{"model": "image classifier", "dataset": "dead-leaves pictures: piles of overlapping shapes", "train_examples": 72500, "image_size": 40, "crop_scale_min": 1, "horizontal_flip": true, "translate": 0.06, "color_jitter": 0.1, "targets": ["shape", "palette", "size"], "num_classes": [20, 7, 3], "arch": "vit", "norm": "layernorm", "norm_position": "pre", "hidden_act": "squared_relu", "mlp_ratio": 4, "head_dim": 48, "fused_qkv": false, "bias": "all", "qk_norm": false, "parallel_block": false, "inner_norm": false, "moe": "top_k", "num_experts": 32, "moe_every": 2, "expert_mlp_ratio": 0.5, "experts_per_token": 2, "shared_expert": false, "patch_size": [4, 4], "conv_stem": false, "layers": 6, "width": 192, "positions": "sincos", "pooling": "mean", "mixing": "cutmix", "label_smoothing": 0.05, "loss": "cross_entropy", "residual_init": "none", "optimizer": "muon", "muon_scale": "match_rms_adamw", "learning_rate": 0.0016, "momentum": 0.95, "nesterov": true, "orthogonalizer": "newton_schulz_5", "adamw_lr_other_params": 0.0009, "max_steps": 11300, "batch_size": 512, "epochs": 79.8, "lr_schedule": "cosine", "final_lr_fraction": 0.05, "warmup_steps": 2260, "weight_decay": 0.1, "adamw_weight_decay_other_params": 0.05}
Rows from block 3 of a small image classifier, named by matrix and row number. Rows with one number within an expert belong to one neuron, the router's apart. Each number is 200 + 40 x the weight over its row's rms, rounded and kept within 0 to 999. All counts start at 0.
Before each expert's rows are labels from the 100 images, of 14848, where the router gives the expert most weight on average: "strongest on" is what is common among them. Only what is clearly more common there than usual is listed. The data: dead-leaves pictures: piles of overlapping shapes. In brackets: how many of the 100.
# router: router (model.blocks.3.mlp.router.weight, 32x192, trained with AdamW), inputs 128-191
# up: expert up (model.blocks.3.mlp.up, 32x96x192), inputs 128-191
# down: expert down (model.blocks.3.mlp.down, 32x192x96, transposed), outputs 128-191

# expert 14
strongest on: aligned (85); large pieces (73); bar (28)
router.14,249,241,158,222,175,179,231,185,181,201,190,215,236,166,217,256,220,153,286,182,175,215,191,149,193,216,138,167,195,284,234,185,167,220,144,255,150,146,169,171,224,152,127,196,227,143,183,187,255,162,243,165,230,114,212,139,211,240,151,192,199,152,241,114
up.0,120,198,198,158,284,204,223,185,175,181,224,257,234,237,236,148,177,198,220,189,223,185,217,221,262,194,216,213,157,197,162,211,271,235,152,225,190,177,204,176,246,134,264,255,160,190,155,180,225,201,199,213,143,191,166,119,249,283,182,200,227,269,196,187
down.0,141,213,172,220,167,154,170,130,213,181,190,125,144,142,148,241,190,174,210,209,198,190,238,173,140,243,229,194,274,218,176,203,207,151,169,126,188,271,178,177,163,178,182,180,208,252,116,204,182,205,194,257,220,234,193,198,245,183,121,254,220,185,251,174
up.1,165,187,168,250,142,182,198,212,206,166,174,177,203,160,168,238,216,158,159,230,219,243,182,189,266,245,207,185,182,158,222,179,218,233,290,192,201,167,113,247,219,216,207,256,176,195,187,120,140,191,178,218,199,183,190,185,178,146,156,182,197,255,190,249
down.1,172,229,224,236,229,243,231,207,201,174,138,170,219,145,216,244,194,184,183,229,111,208,156,213,104,220,176,176,208,152,178,180,125,152,154,170,156,242,204,183,164,246,197,188,219,180,214,127,220,184,214,263,185,232,168,212,195,209,259,232,155,195,240,220
up.2,240,162,211,206,234,211,189,177,191,263,200,164,191,217,148,168,116,187,195,233,204,205,199,281,143,279,196,212,221,189,240,241,162,227,249,273,276,197,263,280,85,273,222,205,171,213,237,255,270,143,205,253,253,227,233,205,194,196,156,182,191,134,142,203
down.2,208,273,180,270,200,240,170,256,229,201,278,204,205,170,224,222,240,235,121,221,259,263,207,144,186,181,179,223,189,198,131,195,234,194,199,213,135,215,170,167,259,243,172,224,192,189,151,175,266,258,220,152,161,204,213,209,177,202,209,287,218,224,145,226
up.3,61,180,185,239,212,201,206,172,219,158,117,179,174,160,245,277,199,158,145,217,161,216,144,178,245,193,172,253,259,192,197,174,251,164,231,241,178,203,165,181,197,201,263,222,215,158,260,206,181,237,153,226,216,265,193,194,184,187,187,196,235,164,206,229
down.3,200,214,244,179,179,213,122,168,182,242,193,247,185,210,166,169,203,174,179,185,231,166,202,223,186,209,271,206,218,216,204,205,190,239,286,135,206,182,225,261,145,255,171,201,189,199,188,237,149,194,188,187,232,158,135,263,172,168,187,141,262,185,226,120
up.4,206,223,228,184,176,146,122,153,146,229,80,148,180,219,184,284,213,228,192,275,182,215,283,178,202,211,206,229,212,167,239,200,306,219,176,220,225,184,171,286,249,231,193,178,173,210,236,152,123,239,174,197,263,238,184,206,195,190,227,170,250,208,235,137
down.4,157,214,208,246,198,258,244,147,182,143,248,198,174,180,147,204,195,217,202,113,167,230,160,221,151,233,217,283,179,245,202,134,166,139,227,245,135,215,224,145,215,191,160,234,238,250,200,239,243,195,214,126,227,194,205,210,187,130,187,212,199,179,211,191

# expert 7
strongest on: small pieces (96); flower (44); vivid (42)
router.7,160,238,174,272,227,203,238,127,188,178,148,197,207,195,271,190,223,138,207,237,228,281,106,156,196,143,166,192,214,237,174,244,221,264,138,193,158,226,169,166,219,268,140,177,124,182,198,126,214,197,216,153,123,228,167,282,234,221,144,153,252,173,136,268
up.0,202,219,219,161,160,209,222,178,171,183,206,181,187,100,267,185,202,235,261,280,229,295,166,214,155,155,191,175,237,215,257,162,196,205,181,123,221,150,232,213,230,134,226,267,235,213,211,290,184,250,229,258,195,159,239,156,232,179,231,236,121,176,266,201
down.0,180,281,152,244,200,243,247,266,251,164,226,142,229,271,180,223,184,140,141,112,266,207,216,247,218,226,163,303,217,154,213,219,136,185,175,240,168,290,218,185,207,223,215,201,193,169,172,111,209,198,252,158,196,155,153,199,222,183,226,174,212,193,195,213
up.1,208,207,221,156,199,196,222,274,227,229,228,240,244,166,202,215,191,208,223,208,215,168,177,233,200,242,203,252,116,225,210,217,216,208,222,241,217,193,206,164,247,180,236,224,276,147,163,206,144,219,206,261,213,191,245,196,187,283,188,184,233,201,201,271
down.1,159,120,285,203,142,254,185,212,208,172,70,219,158,195,180,196,125,220,234,194,177,142,123,242,136,227,203,251,164,182,275,256,205,222,246,180,232,113,245,167,171,222,169,268,143,200,155,238,172,198,177,197,97,215,272,233,239,212,113,137,197,219,191,191
up.2,161,231,208,177,201,145,156,242,136,235,177,207,191,181,195,204,198,174,225,201,200,200,219,187,193,189,251,162,155,241,176,171,243,216,168,209,229,220,174,240,270,141,157,209,211,231,243,233,190,129,261,192,217,276,175,288,196,187,170,200,134,233,170,244
down.2,278,187,233,182,166,226,202,143,173,235,221,233,212,125,163,228,316,116,228,212,230,214,248,199,244,180,186,192,293,198,204,219,156,227,221,262,182,227,154,220,181,164,174,151,200,125,152,213,130,183,217,173,206,148,186,107,194,172,173,155,197,241,216,165
up.3,185,191,208,171,185,201,134,220,181,249,143,163,197,202,259,172,228,192,218,193,227,279,239,215,153,182,132,190,153,222,202,166,141,231,245,161,127,194,92,244,219,218,244,202,205,196,200,189,233,154,190,206,77,144,180,169,174,195,222,190,251,201,275,235
down.3,163,216,177,219,138,232,248,149,217,144,237,144,184,195,148,254,208,185,197,172,169,207,206,261,235,190,187,229,230,93,194,202,212,167,112,230,227,176,256,174,206,196,242,243,190,217,219,172,138,165,241,163,267,187,166,202,252,160,195,250,196,188,106,181
up.4,193,226,221,197,228,196,168,168,183,168,215,141,204,232,245,163,183,223,193,232,224,212,216,195,169,179,180,254,246,240,186,274,266,127,228,280,208,204,223,175,231,127,211,193,182,191,134,163,221,260,175,192,138,178,227,196,152,221,188,228,191,232,152,157
down.4,185,216,253,194,262,137,182,137,167,152,169,237,207,165,173,175,217,250,210,252,207,172,225,118,213,250,261,174,192,238,112,138,213,195,184,168,190,160,171,171,139,166,236,209,216,218,207,236,141,205,182,190,217,234,187,214,209,145,234,143,188,248,209,159

# expert 26
strongest on: warm (96); large pieces (67)
router.26,193,265,232,163,210,148,220,227,197,127,201,274,222,157,185,143,210,168,229,122,181,141,203,165,131,192,206,258,185,209,169,132,222,227,178,258,192,217,260,267,183,194,168,267,186,203,187,258,144,190,173,221,257,218,201,149,200,171,173,204,174,250,176,89
up.0,230,156,227,252,133,240,136,221,228,226,215,191,129,258,163,167,219,216,162,169,209,237,196,177,202,195,217,213,242,146,208,205,240,252,248,236,195,239,186,259,121,171,154,201,228,195,235,262,182,244,214,227,178,220,240,154,155,154,174,168,136,242,260,247
down.0,181,255,184,211,215,225,263,189,148,234,232,131,183,142,237,195,138,187,230,119,191,256,181,259,186,201,140,248,157,251,223,163,183,204,205,185,181,199,222,171,272,155,232,196,144,221,140,199,171,143,193,268,127,175,189,167,247,231,216,226,182,220,189,204
up.1,217,195,214,177,221,257,190,246,233,238,225,207,275,159,190,235,183,204,189,221,277,213,183,183,185,247,172,222,286,274,177,184,137,235,190,189,247,240,176,229,189,205,215,285,217,250,161,217,99,204,275,193,192,139,193,205,193,132,193,126,224,180,194,222
down.1,179,161,208,219,172,240,236,259,191,194,249,257,258,197,185,206,137,216,238,205,167,207,220,254,214,99,162,240,144,180,206,202,266,180,183,247,177,203,246,257,187,140,241,197,224,163,245,190,213,195,273,159,147,226,227,176,213,205,168,218,209,191,240,178
up.2,236,186,166,159,234,185,194,190,203,212,216,236,185,180,198,248,119,169,279,124,204,136,219,228,236,167,202,214,186,186,175,219,187,165,193,176,236,213,202,237,220,251,249,218,219,177,193,208,209,102,205,199,134,154,237,187,120,218,226,194,153,200,150,176
down.2,135,250,183,203,204,186,234,260,151,226,199,181,207,230,182,86,233,251,210,163,253,160,198,142,229,212,178,167,253,179,232,193,197,217,211,214,180,167,275,173,158,145,259,140,198,199,235,216,161,180,164,200,198,195,132,172,229,248,160,226,118,200,173,260
up.3,246,232,220,205,182,195,208,167,202,191,127,227,172,287,236,196,159,198,192,186,223,267,185,197,221,193,123,153,214,220,178,178,226,158,110,206,200,188,199,214,184,241,205,190,151,192,182,304,242,197,193,153,110,288,187,194,220,197,238,144,172,172,178,198
down.3,225,251,193,171,219,221,228,260,234,216,242,166,194,187,236,183,188,210,193,203,167,180,139,175,291,245,207,238,169,281,275,248,181,160,179,176,201,173,220,217,195,166,201,181,101,196,301,143,192,199,200,166,192,153,266,191,277,165,135,128,154,222,158,218
up.4,253,126,164,204,202,201,316,225,253,125,261,186,188,185,180,217,156,212,195,266,261,226,203,158,230,173,158,221,196,194,125,202,155,261,232,299,126,174,230,213,145,170,248,160,242,173,228,205,234,217,188,283,105,174,264,125,134,250,204,203,175,186,202,223
down.4,213,238,204,232,179,160,217,177,234,224,191,137,228,244,270,161,177,203,246,215,249,158,221,204,192,266,199,231,141,267,184,293,197,127,217,240,144,149,265,238,257,146,167,296,187,264,274,201,210,254,141,231,246,208,195,174,211,218,125,205,131,189,196,193

# expert 30
strongest on: small pieces (65); grey (39); rhombus (28)
router.30,176,162,252,232,167,157,181,215,145,194,206,200,174,135,268,144,157,144,170,262,199,191,218,161,171,195,254,231,272,213,235,233,272,199,121,193,214,160,232,191,197,218,229,134,220,152,241,206,259,221,155,230,138,215,200,164,220,247,153,277,177,172,136,240
up.0,184,180,192,215,207,176,224,179,240,215,228,189,231,191,270,211,137,205,222,202,129,203,175,244,163,154,221,210,293,198,183,203,211,230,244,191,224,187,179,214,234,197,169,192,199,225,211,190,204,150,202,162,201,97,143,221,179,149,196,212,270,178,200,205
down.0,203,235,223,148,184,158,223,255,165,162,177,163,172,186,200,251,169,210,162,155,146,177,240,237,209,248,231,230,234,246,219,226,227,198,224,295,177,203,217,271,151,223,165,214,210,183,138,221,106,99,200,208,241,155,176,188,228,198,125,171,163,258,187,223
up.1,189,172,182,147,253,94,179,285,206,248,261,193,184,142,127,179,150,144,221,192,211,133,248,189,237,294,128,190,154,208,171,220,166,253,177,231,204,191,191,258,248,265,104,220,162,205,240,104,207,182,235,173,184,184,176,155,235,192,244,223,177,209,187,185
down.1,196,173,139,250,129,175,184,222,125,177,169,145,207,198,197,194,239,185,170,214,209,171,194,281,124,180,276,244,251,158,137,217,188,248,212,205,144,222,185,216,140,214,223,248,200,214,150,260,202,184,247,254,178,194,213,187,197,223,206,238,145,158,227,217
up.2,174,213,224,206,213,277,230,160,181,150,110,164,212,213,141,190,261,299,223,160,202,245,207,199,174,190,228,189,153,206,176,144,225,270,255,146,166,171,145,228,172,164,221,144,102,202,259,122,194,189,180,199,170,111,206,247,174,157,227,201,190,205,125,298
down.2,172,221,237,260,214,277,134,189,220,254,273,183,223,179,201,188,160,217,181,223,198,168,219,101,246,251,199,151,284,199,233,246,229,207,163,225,282,143,198,229,196,200,197,248,165,196,172,197,180,187,221,139,186,162,231,260,235,189,189,136,220,131,157,172
up.3,184,231,190,203,216,170,200,190,128,248,245,196,186,121,224,224,183,230,144,189,198,173,237,234,164,187,100,190,193,112,133,255,173,216,126,196,186,220,234,193,175,192,202,121,135,187,158,200,119,156,187,254,210,183,190,294,196,240,242,194,145,243,232,242
down.3,151,159,190,210,213,223,213,221,196,152,119,260,187,201,231,290,174,237,211,151,162,203,138,189,145,176,279,269,195,215,120,197,240,227,220,174,261,276,228,241,224,195,182,271,192,173,196,156,218,231,179,163,153,272,213,214,197,182,161,228,235,236,198,220
up.4,194,229,208,131,221,195,198,148,167,149,276,189,186,192,200,236,189,165,323,263,222,229,175,255,199,231,215,162,184,185,244,122,174,143,219,176,261,186,240,281,153,251,221,300,194,270,238,243,189,119,180,200,173,205,217,263,176,201,196,169,89,123,198,129
down.4,168,193,210,215,181,172,145,228,238,197,172,210,182,261,246,246,163,216,177,307,181,229,205,213,256,214,163,195,111,218,233,220,211,155,255,220,157,165,228,220,177,238,239,213,239,204,220,202,158,206,179,258,186,248,136,263,204,213,155,207,212,207,180,133